From a checkpoint of a small segmentation model: arch unet.
Rows from block 3 of a small segmentation model, named by matrix and row number. Rows with one number belong to one channel. Each number is 128 + 32 x the weight over its row's rms, rounded and kept within 0 to 255. All counts start at 0. Numbers have three digits each.
Before each channel's rows are labels from the 100 images, of 14848, where the channel reaches its highest value: "strongest on" is what is common among them. Only what is clearly more common there than usual is listed. The data: numbers of one to four digits printed on busy colour backdrops. In brackets: how many of the 100.
# convs0: first 3x3 conv (model.enc.1.1.convs.0.weight, 192x192x3x3, each kernel summed), inputs 64-127
# convs1: second 3x3 conv (model.enc.1.1.convs.1.weight, 192x192x3x3, transposed, each kernel summed), outputs 64-127

strongest on: length: three (55); the digit 6 (47)
convs0.100:128128128129128130128152128128128128128128128128130128126128128128128124128128128128128127128128128128127128128129128128128128128128128128128128128099138127255128179128117128127115128128128128
convs1.100:125132131154125123116150159152113107043158125101121127096141121114171127155114143126094132079122118123124126123121154110149122133115130126145124143205111093098118015153130128140117122117175117

strongest on: the digit 4 (72); last digit: 4 (37)
convs0.17:128128128129128113128133128128128128128128128128129128116128128128128255128128128128128128128128128128128128128121128128128128128128128128128128128000134127128128153128127128128148128128130128
convs1.17:155108117141154156149122170123134111141143139150116144096115121129124173137136098098120112146120132116150125118161140148123126125129129102110137111138117210103161073161086116133138126121147092

strongest on: the digit 2 (56); length: four (54); the digit 3 (47)
convs0.163:128128128212128127128126128128128128128128128128128128142128128129128124128128128128128127128128128128128128128128128128128128128128129128128128128000134128129128098128131128128255128128132128
convs1.163:131113118065124099126131119134139174187117109126126140091133174086118158155134120125120110159140092085121130084131121131118118096128108105067141120120134067161119183144087129128077104097145101

strongest on: the digit 2 (95); last digit: 2 (80); first digit: 2 (71); length: one (58)
convs0.50:128128128255128126128088128128128128128128128128127128132128128128128139128128128128128131128128128128132128128131128128128128128128128128128128128145129128110128097128117128128131128128129128
convs1.50:125129128142129112127137110133118152161128123135128147121140125132122128118128119124135126131129118112134129121137133125117124129144123087145131122126128075129090124124131128126163127128116128

strongest on: the digit 7 (70); last digit: 7 (45); first digit: 7 (43)
convs0.57:128128128145128129128118128128128128128128128128128128255128128128128148128128128128128128128128128128126128128129128128128128128128128128128128128255126128127128134128135128128131128128133128
convs1.57:115145138157098120150198089100100143126147148110130140217100134130155030101186112120133123110089138143128102102150136161129118112143148133158100104066132124141133157113171129140156146137097121

strongest on: bold (92); length: one (73); white ink (63)
convs0.135:128128128128128124128000128128128128128128128128129128128128128128128148128128128128128128128128128128131128128128128128128128128128128128128128128117133139131128122128130128128131128128127128
convs1.135:124128138113108138127165145117123126123136127123128126132119117132131110129127130124140126119128125120126122125120131135127122112114122129123132123114122141125116135145121126138123131131138133

strongest on: length: one (96); first digit: 0 (31); last digit: 0 (31); first digit: 5 (30)
convs0.146:128128128146128129128133128128128128128128128128132128250128128128128141128128128128128129128128128128128128128128128128128128128128128128128128128123142126255128231128105128128104128128151128
convs1.146:130119122150153165137134110127126111130140127156129130141130117096133122116130105165044146123123123118129126149134124112121136135131146106171087138158128130139137077167137131120120134147128138

strongest on: length: one (92); first digit: 5 (29); last digit: 5 (28); first digit: 2 (25)
convs0.26:128128128150146128128120128128128128128128128128132128139128128128128124128128128128128132128129128128129128128127128128128128128128129128128128128122144128154128106130128130128118128128129128
convs1.26:126123111146121064137123121108162131132123085130124127084133132135112080149147134134141124142174120116113128113126099126127100146129118085144103120129133153254105124140130116127135161069215109

strongest on: the digit 8 (100); first digit: 8 (85); last digit: 8 (75); length: one (51)
convs0.93:126128128255128129128153128128128128128128128128129128111128128128128131128128128128128126128128128128127128128133128128128128128128128128128128128125120123144128105131162128127104128128128128
convs1.93:123131125125131130117127131127124124130128131139126131128126132132125132125130129127132128125128135129125127124128112130128123131127129120127124128126128129126128129128129123138126126125125127

strongest on: bold (89); length: one (74); black ink (53)
convs0.12:128128128128128255128000128128128128128128128128122128127128128128128155128128128128128128128128128128127128128131128128128128128128128128128128128127145129133128136128162128128123128128114128
convs1.12:123118136132109061122200134128117131130126124120126120101137126130145128142137125125116118106141122112118129123128125136129126119123125116130117116120126127119116133135112130140121125128130136

strongest on: length: four (90); the digit 8 (48)
convs0.49:128128128127128131128121128128128128128128128128131128135128128128128107128128128128128130128128128128127128128140128128128128128128129128128128128129135128118128160128243128128255128128164128
convs1.49:156125124129135130104119092117127124076116136119123116255134150100120080113124117121127127114119121156166134146142128114125137149124115134116110140130127128144127129116230114110098147123128130

strongest on: length: one (79); the digit 6 (52); last digit: 6 (49); first digit: 6 (45)
convs0.184:128128128127128127128127128128128128128128128128130128091128128128128131128128128128128128128129128128129128128131128128128128128128128128128128128128131130131128094128098128128074128128127128
convs1.184:164125144151128131132130154078102159135080142137120140143125124117139166128136145099141101074139128129128142143133112133119129136125098094110126115133121075114089196121123141182129059137052124

strongest on: the digit 4 (100); first digit: 4 (71); last digit: 4 (52)
convs0.136:128128128138128128128249128128128128128128128128127128085128128128128157128128128128128129128128128128126128128119128128128128128128128128128128128129144203128128077128131128128186128128128128
convs1.136:130131174167178118081137123105112156055121038137145161151150182147128138120139155116124062128170147164125116130132120106110120136144202118113095169125127127116133179142136135102112163121113135

strongest on: length: one (92); bold (86); last digit: 9 (30); last digit: 0 (29)
convs0.124:128128128129128129128136128128128128128128128128131128105128128128128151128128128128128129128128128128132128128125128128128128128128128128128128128119142128128128223128117128128180128128136128
convs1.124:085116103125119130105125126119145120165111127121125094114138127141128139154131132122193139128161142096125123092135104136129118125102101131144094124128132137161135065147102138131126118180123127

strongest on: bold (78); length: one (67); white ink (41); grey ink (30)
convs0.185:128128128128128128128000128128128128128128128128128128132128128128128129128128128128128128128128128128128128128126128128128128128128129128128128128151127128128128128128153128128131128128129128
convs1.185:136124129131116135122088116138130128133122130124136131110130134128124113130122123133127123108128126122129123121141131129128116121126124131136122120133131121128116125123131132129127126129131120

strongest on: the digit 3 (58); the digit 5 (46)
convs0.47:128128128134128126128150128128128128128128128128125128126128128128128126128128128128128130128128128128128128128128128128128128128128128128128128128167121131128128127128119128128166128128129128
convs1.47:131127123129122132084125130144122128105131148117132106131124130135112131137153099127132101125116116136131116113150157121131127124140183137106142134134127160126129133141118111133130149145109117

strongest on: the digit 7 (100); last digit: 7 (82); first digit: 7 (80); length: one (59)
convs0.91:128128128149128115128137128128128128128128128128136128255128128128128255128128128128128130128128128128130128128134128128128128128128129128128128128124125128120128135128136128128129128128127128
convs1.91:073120144125135109136154149128086127124102152149128120218106120135115160147132119127090109121175095107126126122127133122118140117133135086152122119156128126124108133120183115136140127130107129

strongest on: the digit 1 (100); last digit: 1 (88); first digit: 1 (76); length: one (59)
convs0.94:128128128255128131128134128128128128128128128128126128159128128128128124128128128128128127128128128128123128128127128128128128128128130128128128128131130128098128180128122128128127128128127128
convs1.94:128128128128128130128128129128128128128127127128128128128128129128128128128128128128130128128130128128128127128128129127128126126128128127128128128128128127128127127128128128128128128128128128

strongest on: italic (73); length: three (68); the digit 1 (57); last digit: 1 (33)
convs0.99:129128128127128121128114128128128128128128128128131128041128128128128243128128128128128128128128128128129128128127128128128128128128128128128128128118129130129128246128183128129127128128115128
convs1.99:254178129135133136112132243063138137199117128081125132121200147124121208120130130125107097149141120144132126125170133130125146078165118158033144127178126127132151084128124115117138133133120076

strongest on: the digit 8 (54)
convs0.7:128128128127128128128118128128128128128128128128131128165128128128128184128128128128128127128128128128128128128130128128128128128128128128128128128117136129128128149127113128128221128128136128
convs1.7:255164102103086129130139115089107124062133099146133131068146143147153220085148134119138141119153136115169138127116142123134131109079136085136104111138137144155130125105178125128138123123102136

strongest on: on a plate (92)
convs0.24:128128128128128129128138128128128128128128128128021128128128128128128128128128128128128129128128128128255128128145128128128128128128129128128128128155207129146128130128128128128123128128127128
convs1.24:133112156087105136143121127122089137071117109107000099136129133129154126145226116124130161127124122133066149135197120130142122104103130147121133092125056145148121148123129156107126155132134120

strongest on: the digit 5 (56); length: three (51); the digit 9 (46); last digit: 5 (33)
convs0.9:129128128127128129128120128128128128128128128128117128121128128128128097128128128128128127128128128128130128128124128128128128128128128128144128128128105130134128155128128128128126128128127128
convs1.9:137110129142100123138156148067120170129117132128130142130129124135132139131154086070194076028093118112143091114133119140088068111150140122139100113089129156139036162131084159193119135135070096

strongest on: length: one (92); first digit: 9 (40); last digit: 9 (40)
convs0.132:128128128125129144128095128128128128128128128128132128127128133128128121128128128128128129128128128128130128128137128128128128128128128128128128128127112129127128105127134128128131128128129128
convs1.132:129129130117124138128121121117095133129130126128125146134120119129120120135133132132130128126121121130126125134128155130126108117112134090133138132132128134128143171132131120120127127255131114

strongest on: length: two (66); the digit 9 (64); first digit: 9 (47); last digit: 9 (44)
convs0.187:128128128131128115128114128128128128128128128128129128146128128128128118128128128128128130128128128128128128128132128128128128128128128128128128128119132131122128187128130128128206128128155128
convs1.187:255134127135132198126119114145121110133106121143128119097113144097107179130160097128129129145168141130122120131127129117112130129101129123137151135157127177118134123106126128145121119120105133

strongest on: on a plate (100)
convs0.116:128128128133128128128135128128128128128128128128127128121128128128128111128128128128128255128128128128128128128128128128128128128128255128128128128101206128126128125128213128133136128128128128
convs1.116:118129106126132151128142129124137125116132118118140132139120135107122128127093131134126098128119123125032132117134138129179135127125112129160120124108127129117161130129172129125116125139147127

strongest on: the digit 4 (91); first digit: 4 (70); length: two (52); last digit: 4 (49)
convs0.10:128128128129128128128174128128128128128128128128131128137128128128128109128128128128128134128128128128127128128140128128128128128128129128128128128173147127114128134128134128128255128128135128
convs1.10:146121099122117128121106081190116139078088135120133114187148040125139093117129133108139130187132116114156066117123122105125116151141113178141107127089129116098127087175165109124137081135124124

strongest on: the digit 6 (86); length: one (81); first digit: 6 (79); last digit: 6 (76)
convs0.150:129128128128128124128125128128128128128128128128146128121128128128128141128128128128128127128128128128129128128129128128128128128128128128128128128108129128124128120128130128128145128128128128
convs1.150:190119130126145127132176124115132140133131127133106134073098140130120110128150134101139105124217133136129132033121130137120127159108121135146130143152126130153115143128130127133128129108110123

strongest on: the digit 7 (72); last digit: 7 (45); first digit: 7 (30)
convs0.101:128128128097128128128140128128128128128128128128123128127128128128128128128128128128128129128128128128128128128128128128128128128128128128128128128134133128128128144128129128128151128128128128
convs1.101:124137118126118211130093126090118145173104187126150149145140114125130143123137114121255125079128133138141116107106153103138138129131169127123106121152104152154094138140114110143135179142116124

strongest on: the digit 8 (51)
convs0.41:130128128129128127128164128128128128128128128128130128130128128128128141128128128128128130128128128128127128128137128128128128128128128128128128128114154130210128255128128128128196128128239128
convs1.41:202147118109153198130120135091112123090115163144111108063102044147192113125132147125114147078098145152147130117131140116126110126179184149173122117142111112020155063208137062126096127133137105

strongest on: length: four (86); the digit 4 (79)
convs0.30:128128128138128127128109128128128128128128128128127128144128128128128211128128128128128127128128128128127128128123128128128128128128128128128128128128119132127128088129130128128136128128127128
convs1.30:062132126139175094116116114096103107138101037125129178156171128193156130120130117123134118124118156147139085134128123120125046181121139040118127121139127117115136146126122168036143146126120137

strongest on: length: two (52); the digit 4 (49); last digit: 4 (37); first digit: 4 (31)
convs0.92:128128128129128121128129128128128128128128128128141128100128128128128255128128128128128128128128128128129128128125128128128128128128128128128128128103135129127128133129101128128144128128129128
convs1.92:030133104117148119116102136097133117130154150109124119053143135126116191088144171178099127099215144152134107124128152144124121095135157134182203121136120128113165016136090176130140121086096134

strongest on: the digit 4 (97); first digit: 4 (83); last digit: 4 (69); length: one (54)
convs0.156:128128128130128107128135128128128128128128128128125128126128128128128255128128128128128127128128128128127128128128128128128128128128129128128128128128117128134128145128133128127156128128128128
convs1.156:123124124125142146135145112122098109119125133125118151120097030126126213135128138070079146129178130143126125128105149155123117086123133108142121128212128133130121121130116129157129167097073135

strongest on: length: one (91); the digit 8 (78); first digit: 8 (77); last digit: 8 (72)
convs0.76:128128128138128126128128128128128128128128128128125128123128128128128069128128128128128126128129128128127128128123128128128128128128127128128128128129139255143128130128101128126125128128125128
convs1.76:131130126131134133124136133133106121130130125126129134126126127133124129130132123125111131123127129125129128128130128133128124128128131255181123132120128064120121069138126129136132128128114131

strongest on: the digit 4 (100); first digit: 4 (65); length: two (61); last digit: 4 (56)
convs0.105:128128128130128149128144128128128128128128128128144128087128128128128145128128128128128130128128128128127128128131128128128128128128128128128128128130129124129128104129119128127185128128129128
convs1.105:144153114160175143120127126140130133104111121132130119139093114134117107129120131133137128135163130128124081131136128108093155126139132141156107142175131108131214127142123141117143135153147133

strongest on: the digit 0 (60); length: two (57); first digit: 0 (43); last digit: 0 (42)
convs0.96:128128128136127117128109128128128128128128128128129128146128128128128132128128128128128129128128128128129128128150128128128128128128128128128128128126131118132128145128112128127126128128128128
convs1.96:125138157119131133110137122131117131124132119149128132133126117111136126128127131122122127114129122147135118113134135125125147128128157132128136124142126123093127144134130057121132106099129170